python train.py --model="CTC image transcriber" --dataset="short English words printed on busy colour backdrops" --train_examples=90422 --image_size=64 --crop_scale_min=1 --horizontal_flip=false --translate=0.06 --color_jitter=0.2 --tokenizer="char" --vocab_size=30 --arch="mlp_mixer" --norm="rmsnorm" --norm_position="pre" --activation="relu" --mlp_ratio=6 --layer_scale_init=0.1 --parallel_block=false --inner_norm=false --moe="top_k" --num_experts=8 --moe_every=2 --expert_mlp_ratio=0.25 --experts_per_token=2 --shared_expert=false --patch_size=[4, 4] --conv_stem=true --layers=8 --width=320 --residual_init="zero_last" --optimizer="muon" --muon_scale="spectral" --lr=0.013 --momentum=0.95 --nesterov=true --orthogonalizer="newton_schulz_5" --adamw_lr_other_params=0.00087 --grad_clip=1.0 --gradient_noise=0.3 --steps=16300 --batch_size=128 --epochs=23.1 --lr_schedule="cosine_restarts" --final_lr_fraction=0.05 --warmup_steps=3260 --weight_decay=0.0 --adamw_weight_decay_other_params=0.01
Rows from block 5 of a small CTC image transcriber, named by matrix and row number. Rows with one number within an expert belong to one neuron, the router's apart. Each number is 500 + 50 x the weight over its row's rms, rounded and kept within 0 to 999. All counts start at 0. Numbers have three digits each.
After each expert's rows are labels from the 100 images, of 14976, where the router gives the expert most weight on average: "responds to" is what is common among them. Only what is clearly more common there than usual is listed. The data: short English words printed on busy colour backdrops.
# router: router (model.blocks.5.mlp.router.weight, 8x320, trained with AdamW), inputs 0-106
# up: expert up (model.blocks.5.mlp.up, 8x80x320), inputs 0-106
# down: expert down (model.blocks.5.mlp.down, 8x320x80, transposed), outputs 0-106

# expert 2
router.2:391474499455462491474464536506503461557489481500484517409480489527449448428417405547569615481436511509465481457497437499495468475505468474499486444436542484476455455453370506410480485454477359522518466559408505408500457450472478505479459512429463514479518509493529442517536524480485390520431471467499537515380493526535459
up.0:549495430560503509414512407477440473513474532489473487466456493532523548522565580442459455492416593499523515453468440529519552466566519521502512375520596552477483467497526506479521445401541418578581480458356509593500482592525433570530464514516506475415522555403482478512432474492467472467428538571449526486563545529475400
down.0:480539600463498442526485573523454483467512558448510495466512455579532441417544541397501444559419529536467432577421577576500399569462447561503522510540422444503386491454555521474424504499493568564451506469543446524470409526503548590439503549494549531424528545549505522530556449629530427460360508491429518517547574506502523
up.1:510534531606516532443468415670396447503499469470467476423539507571439493506517540503553517489459441460344530472599536576468493509500426543528530511500511485507454494436519527464558480494462545543479492489487435479480550611546525473519564487566591617513514505551457519530535534561558513494556416487523497476468529393509553
down.1:552611478547546414604541579491421558497493519442500491449507550484584542534416563581476501406516505424520528427519480473455584522550382531463424435481528512549492480458467487401468556502571481450427452486532401464526505482562498360480428546597542468571444450548537494488462434451503501455612561426540491501523514466503445
up.2:437522492573471479521459600506665457550448481581467589575486531532511419444527437471478503456536539562639537566520476563496446528431559471500467546521419475489551538489487505443339559423466523355481432503519430536428511482482544510530575387420545522529480514425432522481482410473506506508600493550451441499491467493440584
down.2:537442435563453557521496413499528533605494559481531519486423393558572516491416648538485546528469502580443421470437467480474467499471523485531459417544488535456530452485496548489543506567538495510572498457432456592546502535479472422503504514554505556436490491584529550529544522493485571508507407529505499490462538538438476
up.3:556512592537477470503504434462495572449435537559546490479518409532441626504492506512484449539512485524575435505402572546558598488505452497476548470544576570552525521394536498469581519379502493421483526368478425425507464533513491469504516471447441578529510504474437517563483506458510538478448517495463520487463502430465474
down.3:490382502436513546597576574499500450502588446637431592497463560518442495430487530528577575437625529455577460427481415530561462470454508446522579513463595470452523504467490521514544520629497513450530552549513442559495488488610441504475569462579518444448502507483558493489483522508508427568480440506508526533451490516471400
up.4:504506428497437478507449530521408538510509481557509546464518442611528429427459560525497509498458454454587494421541502560418477472527515502517445540509461515468481598436540512535433500584422581486512477515537511443499515596533497462446556504559485499388487402504547544587470523538420457389525455596507612483479513598445515
down.4:507522401621599525541527488559476528596428509468551458506467455473528596458555362458489477555454477536487534497543536496453471436487498562445449512501537571512507442414507483497536581573424491528529539492554447409519488549555496462540578600446420581520524481532500461534367467499505469348424481466555532466465524483559517
up.5:516551498484549560511611478393443515533541500372463473537498534459494573471479502598511580521499460468603489527542549526443502476555477523441511535481526510490483558505544429402370521539553506395466595549513373567426558566485477490570536564524540471440492530497487445521466514555453511451484502526568474527505553637538555
down.5:520414499446569528530432493517533501521436609459487424589525478532505465411532466518541555469528493516542528527590511549554495505471512497471467492476503426528525517483536475553505468566501511587452483575466500462521440501376457532467386484480432521573481554529469458471510551449446547530478547534510514448483499500557495
up.6:450523495551515548577562501568548488494451508538569522482509492549545546472530450499523531421466552451523554596459467460499455443620497525495466492544412481481549438450535503426447515513448491568455509465620470503502404422486547485495551603590551467526487562409488465483487530443485541549526452494485428503478534449542502
down.6:519511501483534461566535481466490533461412527465478538492469514467416483545575577516480468566502497523507489568434592591540485471518503524510487510471533495527515416490544535630501520496508567476516525448570460490540471503537468549518489496455549627531496463473520505418476428461561554524531522547491494437424558516443551
responds to: bold; red ink

# expert 1
router.1:488462526492524524485403463409462533524506572468558535503575585430444441555524439500595483517485479470527404466471528526433450495495504543449494618463516501480492414522463483452391418608462541464497510436391567443499498485573495519454584633491562500524519499510518474546511517504478426469602516495499546466474497598453572
up.0:409563546516568591484403528524549523543417485473499442578478457450507428416446507498488471522520523516408440458536520473437469414471528600478511495489550519460428392476487573613539487465498500625475528471482558524407419464533525577514468503525517511436484527538501400513559472627476456512467454512440473504504408499523452
down.0:472512427440554613520483494499518501517509486449520534579453509421463570501524531451474599446478528540548462447499419503475527478509428458594491567393412560496475474588492509498530530453534531550507499552496530444481453511492406454539524606506529509510473482422548467448451512481540574436498461451536545524559475613489354
up.1:394578458488452462463502438468521498455600510410511463577536570366526512548511522519496545397580477445452499517464482495482517476511467527427543464518526550580500527531505448536522497512455487552543556517544543488449516576547613539469568556441473502456537520505557427555526505607503535460493449426527492555454616504542415
down.1:426503518523539477521620506461505564517481558420551541618477386530432516487508506441455600489479512548543506367515485554556553528531458477452564535508516548390516518489547545553438566497387549518486553524536490489488553522572488440504565429550417548560406475711524580559435569481482498545505534545486427557485434482540550
up.2:497461537425389522586522428364458527421425595460510477443445465512470551499474449543480533548458531464605551556463533466478502501481500550553416379433482491555571486431508497533447532460465401487512425535493530475494438517474505459508511583487476412532530544461519457465597578494472446454476409469523510474528485480486576
down.2:377536492405511509485501448527597417580446563413452522475501515538522571482483430634501471434483608511554561464483490476497509469598484533396513524553493498479528530555549519475494461515487434474462545439468603493495552446420519509486569439461434521482453520507548431447500521566430429524448460529519422544558399521483482
up.3:542583484499468548508515482519590479566495418536508488487481500516518553489480528417499513457479604448443490531506531503492448444547534522400452541482461484490467573510533437453575511447512461490514477614513622415449472485517493493433522395541521467492459535502426569494462394525464550468485476551603552485541613492497524
down.3:468392580506484548385432510496469470426598537458535485472553496536588580494509524634467468546591457499434468556446494502537438508475516549449449521565489573564586434465459544549443514549525451467495520474527444464451564542532457562518549453538524459446578467546484491500471376522538447573436525489428492456553474416488469
up.4:520478553440540473482581494448589476531534408483445520477547414510532442563529531516414448568518452493540483517454459506515494563468442511514558505537435436452503474494453572547448553548452499464449511487430436509428564493512576468457531579545588569425399477529525497443569553440496510499444503482519462515451519455448528
down.4:550438391511443532515462547439488478424459448442536493571522473459415482501435557567470521437468460569582461467470492477504475525535475525515467510419506469559496475448455450433484486486557562590467428471543442546605506509504533515514423516465465510451473471422527567438469467494538547427552522473533499487501533516483461
up.5:505500541543547504490504481407590538468503421555430550505481518492485528512445483500463428422387499549606490497565503452540581488518515554453488566571501476550504462473541438482519485442517499570514536465520538557483576524444433483504466452485516564513467531489465477510588462522539462455494450539445423502513553570498583
down.5:446490416484499497482601477522485564481470574572590524485456509488490497636512406581530491509545479541539563550518542559459491528479497470462546531481416478497561465502518477617435605498493563451502312466351497636396483582459445532463530503487517487498547609439573496473530450509522519645466523537496449482533505470516509
up.6:466606514482465381483548539546494500535476442443536461506514461437318475479494399473600473500485448498499535549440558514512495489585547522504455514469541490530474547499461568479492427593489451441404462453523471468477499489507550513527445465455606512537503595466498446484461629454515519432544411506512504569561457580491473
down.6:500530525546534503468587532511512434489528492469590494578497482529521478519461511436527520546528576549472499555444510576545478474509531506536460638550374594511417591521369450506538483487459399537559499430549512562525409461472508451454459574494426473570564418521507498477470481432553594494417490516547507566467487433467536
responds to: the letter a; first letter capital; the letter i; the letter l

# expert 7
router.7:573499478465513537490456504475463476523514588476410506448562577483463506535551521478421520513470516481469422478567493477488446429454468426417546524379505548497517522489446568480519487454527442486565456524562504550598571481530512513418520520535513604530508413415501487520501526421471496482603549501428514539547456470486491
up.0:531419479464505541545424430478515425579539524406417458496464553498500559447505496517597515560505544526487513483501500461446546559514513507558459492636554553391513556477495468485409566536438473438497594434477464474498538462369544487545602461510515484481523513481568521504523504408504580480461480479512505436475512468407502
down.0:519472457458493433417488521496535514509451434390503587515385452487477523540438560457448463466492479459478573435409442474505447489518476556477452479442459479467421418440500423517438501594546517453527486543549548587526502543507420550481584503517588504486505438445587510414524384428488518462405486493517470528448509549529407
up.1:582569537482570445476496585516482541485570502550488465406437534468549505565503476499539410479522464432489551568567471457533503567552449457478545539416518530481506532463519472503582512455454490449447458584508559497535467533504467504470442420434449490565549439435586587415443463557654522477470549528459616433537493449537515
down.1:507516525518477450487597495472417523477552503514481622424530458558454516410518507516570475437519509524433543535552473529487576512475507537484573521508589497600465401519414524473559580539418419482580531492482482495488446588535532509479514411577445512536490474406522509505486499560559464460575441477481524458456523507517510
up.2:436492608474487471552564442526499461568506519473456454523453470448524575486536473531488442464520533487522396495466519511412457479561467497462466401566522463459553551478530542458508540452506611389496413508422474548495468482437506522438386488498569490576473440510425492484424499553453432420536569525433465553544469522373509
down.2:500454513462517517479486530473460507560505501486473530524529507492565496523540487585469522533542524373445490497411548585507522381575544533432500444539500442513477533472525530499508419594569480448450424544406544441475596410469529515537497455489456564461542526497464457574410482530390484479485506582435471580500506521513473
up.3:471497495466510514502448441461417580448434480483482486463462496521485422519489513527436551510556534410491519516489555521495445449519581435482520467477366432592556599505468623440543412545452447507397456472491512480473473501462465546407414513535521479515507490521433526481514516498433533504539460544523487571520540542492429
down.3:459567390494564493474475448451560489547542504462521509451546521466442506405433473586481585491591558473435469457503550454628415464439566533543513410534458527507517491591603402613527525482476456433482553505470462596513457445544552568451468504466439481516464520501396498483566434446535406566452468418528509580464443480536512
up.4:499426527575518465565449570621486457533564441540470563475554479502529492486483540522486422539522452560514412613500411446443493465506635431487494502444495515509433453622557425491450440596575493522552559488525520471532536495474507572504528477540517402444466479548493523553497536495518562430464476436441496455493459498528466
down.4:469564502538451470490476419449473505590505508573513539454537501450539448547495513370523507540604530429584516505413463502448542463527505515526546428433591563530506500466398512495556502440499588468455503461544474570611581535452557491577613555445497446511459570583472453519471546467505459546514585447560569542532504549531572
up.5:447546469547640509568509494428536507504430496526483519529542474405526477511518483460537490448495541506564506478465467503482480444550488524522491603486514506506502525477448531444591506578447477524377490499439494534468468499443568510453465532410451501511481518477555483462576521516506473478489549438537490634533495530437462
down.5:474505534517490485432432489538512466419425476562514450460446456436472493421486518443411500491493410483402604536536514559540541615508498494469412499516514471438507527456549423541515526549537564531485491461509467558387489460514508485428412491484441540482570550503536505582549472484458544545504503472586464456486555532492514
up.6:494476480524495501431513544472502519539558557454508482569479538488578565525532483524604591553448533517458561423543608590461466529517475544459474502458497425530449518512581533489538512545448466436486478484459527563551520456449476468490385592493469463468555462542485514494487495458504571524459588548515635545470539554533431
down.6:340536539494462531443471487453431483553515494515562537515546569505528514445598562515486499598499511315499477500565533410529527565422408489462435496412444503490508448447504403503419512467501560476533538503494536587430494426461526474497558438509504508482561506529590511466580434457478587570497588505575472559487513474605456
responds to: the letter e

# expert 4
router.4:565443541445528452464430514415505484516473557446526520493440504539526469527506412510390473544565477479461463466438602423505504486561461460331542493431484445533501513569556457514450463526491522464411569498495520605523511488549512536409460557500530482451459598499456492484509502435509521489558571513475504463466491447542551
up.0:572551514535398564507540503490534504561608470539544484571511467527542539571587538480532513491533516386606434496420462551482465506567538453387542510463509508460472483448530526502488553529525525489497448535520481512520494524537467526483462486468496479499510515455445514447569586475590471442501511519418483474518444487481464
down.0:503471469568583486433519510452531543441486498574505452442514517497450525487471505516497507430499541485489489539532531475416474527536578404414564486521505411547553497551413458497545504487495476511563417550452434386428568532459429572581395630420496470469409426586549504560528528503432465495493518521527505422492555477608500
up.1:466531439539582503400494488496474482442468481551384526473473529508577423478455479451388495519448503469499475436531607498415450569498583528552518520525518469557544445423388481526486559577505562439490476452461580481496470501493561587500501396483428415542494479478431442487539555440424525565465446412529507496533447489422459
down.1:482449519521457513492467539432495533520499488456517506548535553532531514386497460554435574572544501494533556524522576524454540528476522489656574471465385550564456552456502376562510536524473468446467536478438493430509493429483494435566474499539529500475574455540529537524526516521398403556480650510454518495585510506513425
up.2:502461421407573561481453535509505493524365475518515527472681556412578501560446527465591515468417544538535551505530469494483558540514551517480520540456432525562533537559572564423515504528539570485497477465473540493543519532512555507539434570586556547529492498571430532582516466489513491499554544528631514546460437592491465
down.2:525547443506502484500476503481591539492434437554378494499515568460440566545516451517536490511508571534520462564567498519558565497617492487511465513527456589555533472485496512532521563498459391507539540565493473622456460505541449513546485551475499485480496518557539517438525425453587566504430511493401534512506593520379515
up.3:550484475456503519472534561517563431482397474513547510553550551475570495547462508478429610478490576456400476495434479439485483519564579432406526536407523439378527448502468493411506504520397459500556470485488473508468502460519522516578551501535506398523450493528436527525542540523447425473453500519392440597494484481424452
down.3:476568523535446516501559466386528452502349528496639538545533446512397473534465527502500432584491588471438443474537472544469501511626633498541426466374470479462540479405456560527507490477468522531461509497418407511500533568533495508505478583542528492462511484524463465452515541437454548584403413514486488520520502538488530
up.4:499469515520543560577527405448506554559475506512443412519483433524601497490548543443468485472413537545508459506559438510566441463492466503503514521478440501492569502530490408500561370445474470507430526492586568532447470489518465503496498423462525471418463523483444511415576491465436532531495515491443482537479548422503493
down.4:561490488537473547537470552524529527508481533442511500532511492623541524432495557466586525514590467485428505542453473405459554526569528530501642541575490468561572511499400562542471438550509485577494551540472506458512520476465431493495493467480550451539507459511563492494481546516536490565492489451452391526434466474449540
up.5:438422502496392467447528576461572436464510512562435596530421477399466463484587489424502460505578478489558409452536616490542544539437469448469477448452507509525497480463502416482516482520533538432496507487507537561543510438470540555434475527571468560515523513496541449539531607494517442496488394461498547453607558493499457
down.5:541520556412400522407591462407482497521462541566500490451503441457441454488440481519507543513491579404487551461557483437433523592572454433605437415490518509589539520519488550526524505533456479426459485487554511481447619437482520456396420522440426377533509540504406548458566480444459368480431575502488448479457401602540542
up.6:471501502438457621427475481512550538577526495504550592399590429500534522497498547509484438509466524398464536516451472609510535475520457511511591547476413501571519478559416512494461525384551583481498415461397497520503489519607550542426548489550544555558432583478554472558552482477551517601488498592474525500513549546476496
down.6:481410459462491591446539556477520542466540516564523414467615495578355482585439575494501467546494523437548404578519482441515479489508534526546517508515520467427502476601575481512452481471430463536438517483465537510578466435484444467442404409536516509523428506427438526487461496467558384451495555524425533518456558530444485
responds to: the letter a

# expert 0
router.0:550385475400449552514520438559524502506563411515497547669511540506555540554504518561460460541487477517411585500554566482446569470460541497491480520445475499450470448487470553450530537458456568436537523508506444488423610495458518511498492470469500454558511512533529514492451549488467430482563494459500426571499505506449577
up.0:584548499450591576419484500528546454465471444517494469473573520444580523504476480474594521495542412429533408593499515437512431438474425610620478528493572545508400418505580424500489526448497448472620454449467492529480522528556531487545460533519604530442507515537556530433425492448435523494589577409488347384463447548429508
down.0:554448533520429613554519552640495508458527472539469485437479538472615510443497520542586524533546461559488564476519524464510487514622515473418497499442579501422481553523572521546399476587500476389500474392513528504461475387470516534496495493548468586423464524471413556419462469470553506426506489489582415566457504490507532
up.1:486420464558440414581582452493533432461476448579492447539536440534471523517492466512539549495387558484564459543420583567483451478483412472617548498503480484570533574526541594528494414507470435485448492442504442560451453478518429457533510439525506535618521505526427562529564486638494442509434449531461543486503557489596540
down.1:434521441475503480468538541524570525473529548483522532586505532526560576440542507458458524497560473422575503496537521563479501459439501480490475528412497543565537572564560461547463560462557527540430494556561423478479633504436424561403513507472491491589532517534554660567542472493485529508478539555548500475498509461430468
up.2:480473583439468460444534647521479515513569524462471499530544461522493517481521527453488451573399489597569521473411542461549473455523502516526486537448511596481510476541510558452546509475443583480578587479553503551480489505551509494487543400448540492486553459483492499506521417483506518572590425502571519444530575472497466
down.2:498441531500495490566480529482477454507531513483512382475423503493532523536428538526468471547437560489556505564541462502403532417449630526420540502498577472498437548452486527482495451523474475525453477539385502612503507491487478516516419445460565550500526592451511444566486527446501467541476568514417678471408447444450538
up.3:517602541504532489386490489405463504413489467551436421578582496489517567536535554515453520518485435470523472508600456494558502495493576518435599516511486453396459469512502477600652481485491479467506469429523480420457495539429460553511571514494504520415468530523536492534456439448572492577501421472436523523492455484491586
down.3:541581484431441512612550524507495445489475497468552590548559507502532493550612545430456490485569480546503494500563451594550458540520497469533558557486475583526481559444432460508538539580463521535513481507438509518556478446429405485448501604439518479456453509460455539447498555545441547401563527523452497453526502422515588
up.4:397559545563560544499472456504503485551554521555443462546465549545463588501453472439361573541483462459585467555466363535528466558541480488511512614503607460513521410485496496478601450509507463473473486523531417684571484526543488507475522486503437563569472426470467485517466557520489470417470440550551490558391449474413476
down.4:417509498446472457556529445552489498504446499475489497525552473410474534471495508430468507458483561419514522562427540430572536445566489549531413495414480440438527480463472380548525542511552486459439503419560442550538548396531530412523484468516567511514459526459442534485455501528437500580451533440597470500433464519523434
up.5:564427434435501495542539510565488436546447476561478529475461450554492464493491394541484401597527476446444584559483497537466553446427505484522460488515504625538516491521583540498597480387485533529439437526524486475552535472425531500555546440591338563597509541444493541563447592508500504488520559450450510500463488449547515
down.5:576451590386515583582469517507465499458579432620607575547515532461522411527453522565581552548541488401447490503473555482504549578427509517441434531462424558433500447368559455477605560484474511561537520516535438603499418563460576575453514542499511448483452517471504526617464461436431526590530559574510500455491545479490525
up.6:418534494471546487544462455582438506410563543571507457464484616472536486556439445499540541474411398459435514483454501499517497580393390573524423481527506513571495489496425532502540549417472483583427539554614436458509507410459522538403564557520510525496511508596460481570507528454531479481508527581552508454571485553491550
down.6:479372519484462474580528544468448520454558529482486558496556475506482550522571527541478511559578511516505448407530530562557502538491552383526484535529494457518536493531599483475538510548320476527581484484494524484514494536457522504439544494585482504511532503496514457451406573461569525528495473490492474659578485491570517
responds to: the letter w

# expert 3
router.3:543495560510548465468392463556444571548481489496498508473534549451557562494526489433543417525511480503552499511516435484553434477489539568513505549461401520427551527580492517535457439588508498565409460543520474499507447561521461499512592492520565502567508554476474510628516460455457527476367431504592502570438458524511451
up.0:434498550525478522535488483545573495511565489476506533460496531475484520522577511488542418488481546436540485528407477550464519505457437528473523532484478469338457519419551491542508559544540568469486501548456498554574513417514552598544460499535506523482532509468508530410487481499519465578546537466471580464605529532603506
down.0:596456535536405514549487474424529420431517450552448485499498567590403526526438455463540536489506519476645425584572466526461445584553501468455394469510483532524546536327453519524478424631535520475476419485573470479507539490574615457504472525514430540532528618467453520486518483563478518542467478482456468515501579605463534
up.1:493483588431588476570436467391495480528545409520461498520397509459487588536542547461443512526606477478433585452402441484486422463457537426533479441645487543431465437576520630444516449380513496461415439485393530523590455533493469587505428507501434389409501516533516414502458489540498455511564525512530548519580450521549503
down.1:477491457561489574577528446462442386449539504511446451544531595511375524520501484498481512484454537558604549413578540524557481483460404410409490480567526526505502407479580516461551578481499545411463504484546441479514433526533496495537518572493561553505414521520574568511487404571451516468511508488581446393503433530488531
up.2:507479423561544535473508521549445437412504527373503500599515456456583543494512457518477592498435546474505517462517430480470417484435467517427524403495408444467367516501565399651497449501565475418539529525527542471518555566487529495636461585457518507398482530506493381583525534509617576429490493492486557467472461527563526
down.2:485522545446463544512492425526561425542515458470484530494444510559495463484564511563514506529568485527488464446543512558525504575601468451484541515508515462491459489511521496443452488406547551573487500465424491584560482509424509560515549572461432556526445437462496607525547573468453424512509605494552507514428545481528553
up.3:489491514581541396596574405440510412440531462458533460542428502501462528540460490583556507685544499482436567495555564465469515506490469586530481458546463525553533505511479501473414474530460554494510521520412462403442462525551445482532418487541544491532464451492537467491477481573486535530553446469553528482507494426513614
down.3:533482521433561512539521427391482509451441585492448492557456564497500529494488534382457487424465415494536493426583474493563516447476520552553569553473480477456399518543450550614559397454477470534526471594507467492461413490502488506508443401520519510478475481528547440555565518562494476577459542434512512419488506466459485
up.4:492519508499580505466525504505564506634499554526479415449544494489469577420459513548542473514508541511507533492462461454446599433554522450519517451554527442419607471528473527485542483456499446435527419425450466479459490502488467546536429598549481452541575534494509487425522661394508434458475491593504569497522500461440414
down.4:507493461557466460516527505580565450428450430502576597444488526524486470546495467439439537412452466555431554501481556544566474613467371558537502507464466502563497491424515589393495543555444455448582653572362533521504605505528508543442521432499487436597559535492551508512418540491502474521422534490515547520535507534364476
up.5:538406418439514504485469461487454450470504476579509464528569494475483425478487472445496519518573434569558508435531421468536467458512558509495525494456582525479440504422482568478514583525442506564516476589487546523477470488446540506465511482515491452540488439470592523542545572541544509397513555484618548498476602501568571
down.5:500474492480541467551399489468564442466440441450540507469595540519568396466505465393538447557469484464468513547508565606484537531493532476503485393505545499443527527479517448490498520546454501584519539495494463561459406483540446576513556582467436510483515503522533484503447486477463441482580482379496520597442466549447458
up.6:573336540475498453551521471514567498573454505354497491379547472506543422410383524477443490440468440617513517470507494472460560516532485429460423537447454516500488497517477549490513509462584465480503465535535461459566520509471489603450579497546529518466446527445508517467459497562510478615474492387577520514469584566487400
down.6:459523557512528523570477528494460470517418485531508520454480448560462487407527503443451597581524494525558452500519515455418478494521459542577562542536499522457491472414497479519580501479507588419468496468502579539502411565436524576468442522497517505537467526377536556494550573516516547590572399479533649523541439520490529
responds to: the letter t; small letters; the letter f

# expert 5
router.5:478466576471495489512425396422509448566546592447446521515541535508435471431527504481487479557474444466440537502608588536450473430468464478454556346536536489525496415569553564443444469442505538479513446499516534498489597524573465504510613586458606503506488401471469421522458487567478538525512526508456492554560463517560509
up.0:568547538524419435474522496564510583452474498407560459549447506492474539465442493631560485517562514496424492472559487510482438486431479561432602486538512603536446506505578533480458578498427547533494463525480484438472475456437558503527466493427481510427513446398523405454474612513434478539563490556489551503483505484474523
down.0:486554441590481502465511415459523520487507491564468434462469474492547339453318501471494555541554471456487505456525502452524518419456461512429493473460538491519457551464398502465410465487498512536426657574479506413575543462563474470415450494450521464521525543415525472509519521368492601547522550450505486506527471504568469
up.1:534430500531483537475529488438472534506437504598512451653398417514475469511403448536510510455451500504512471511469557389506426496561495557507445544490493495432570450477570495491518509619420491518488499506507483525553550518464446533413471518522541415494429512433511491458496513472610486515462443588516605453433461500403499
down.1:472449504521519540470469441646527552443523574575464541470494524507504592401413487483538463487569554470518403496471538517404489432609422485555573472385576464533508476414511519548423631483372590474462393446475447519494436493500465501478545553538502545480486564506454517421483490516373543475474534450485483585409463457510481
up.2:570516499623457526514527433498516455541581605532535532487508517409540554516527436558513509404517492487452511514461454605508501537499539473543523488521511510492429526436442376547541475531468462531480449585481534517582528457449432562551505460437511496434538486528520472413423448488495546426419624454529493478475545524474581
down.2:526510510523522520460518543483610421535479477543482494521426515468537446524496564461559492466444507541520463461533491443462500503513490451488471459489469509485446443660523479493479463473548450520405537562494475447516502542528500521487472565465454539467463550455425487517572519490443498433461501566453493550529522437440520
up.3:565529584422554515572518455507519427519471478533557470495425483413459460500505410536430411538552605500444492473476567494516525583560534441470501549456511519509483387559548596514437566607607504494474516521471543405591490468516464564492494437465486556456481565502508469604519492493415408511561513676472541462499461539560596
down.3:493512544566521484522454566458526525439472487560527563541510545518450475528509501510509483533459584457519530504506456465475456493433474520493465469469496596506451625552515478477386482570567479577463465532516476499596430519544515540551420395434451510524504495499568557427454383490482573515440583483477422410543465492447612
up.4:496523531564478471461507488493578539462470592597507484432467436528453508678517493498434475441521477573617499542475446428685424474441458481465518556535523544565571496481527553527425430526465436500505514355569508500486467481507488542543459567539496468508451478498571448507462496544437420526522512481567496424511560513533505
down.4:482553531557463510521482474437541484610446392571480573514523525555569540439536498576425438551497539515503459630478506514545485561517518559574550511471517549524448535455475508435522464512524560525503425506504554369515520537518426490539598409422502535338476511481523505438520474438490495484454465476496529568382581526466482
up.5:538568494450526522515457569507486520522543557471510443531484447481449535530517510558415479433533508580592501492467456500527428477561480540478495468495562487562593473407499467485488567487496494525494485482482512617393498543476593517464465492545527552602522474539508351475498545559459472512510511487570496584603411449500518
down.5:451448610498470509514588525495445491517553509467506426585494509457525410553538473412511581568444423439528497508554450577570494529470507471510481341508534485429506497597499508565454470528442484515566508543531510513589516527517483522494475561544436498444555494377517371517490494550425486392473550438492439567432586507534445
up.6:525497513531534430489611505543542486539498583565558479580504458528505549481490471508561616515506544570481434398559487530510585500568486497414471520536509496404457506519494411534544558495538453454547499514510532581478547511487442528559470543566465490316480596501494450516591427490451464526651503515464444524459542533469477
down.6:483505430543515466501543463477529503492481520400541592513492541580456485520478524502494394484500482498538518525526441519407554496516449436536523540476499512436527433516409470441581528530502635481516599498514502501522476397467482471499496514504474498573484565476584479393508529440569548575446585432520458496514501556429569
responds to: white ink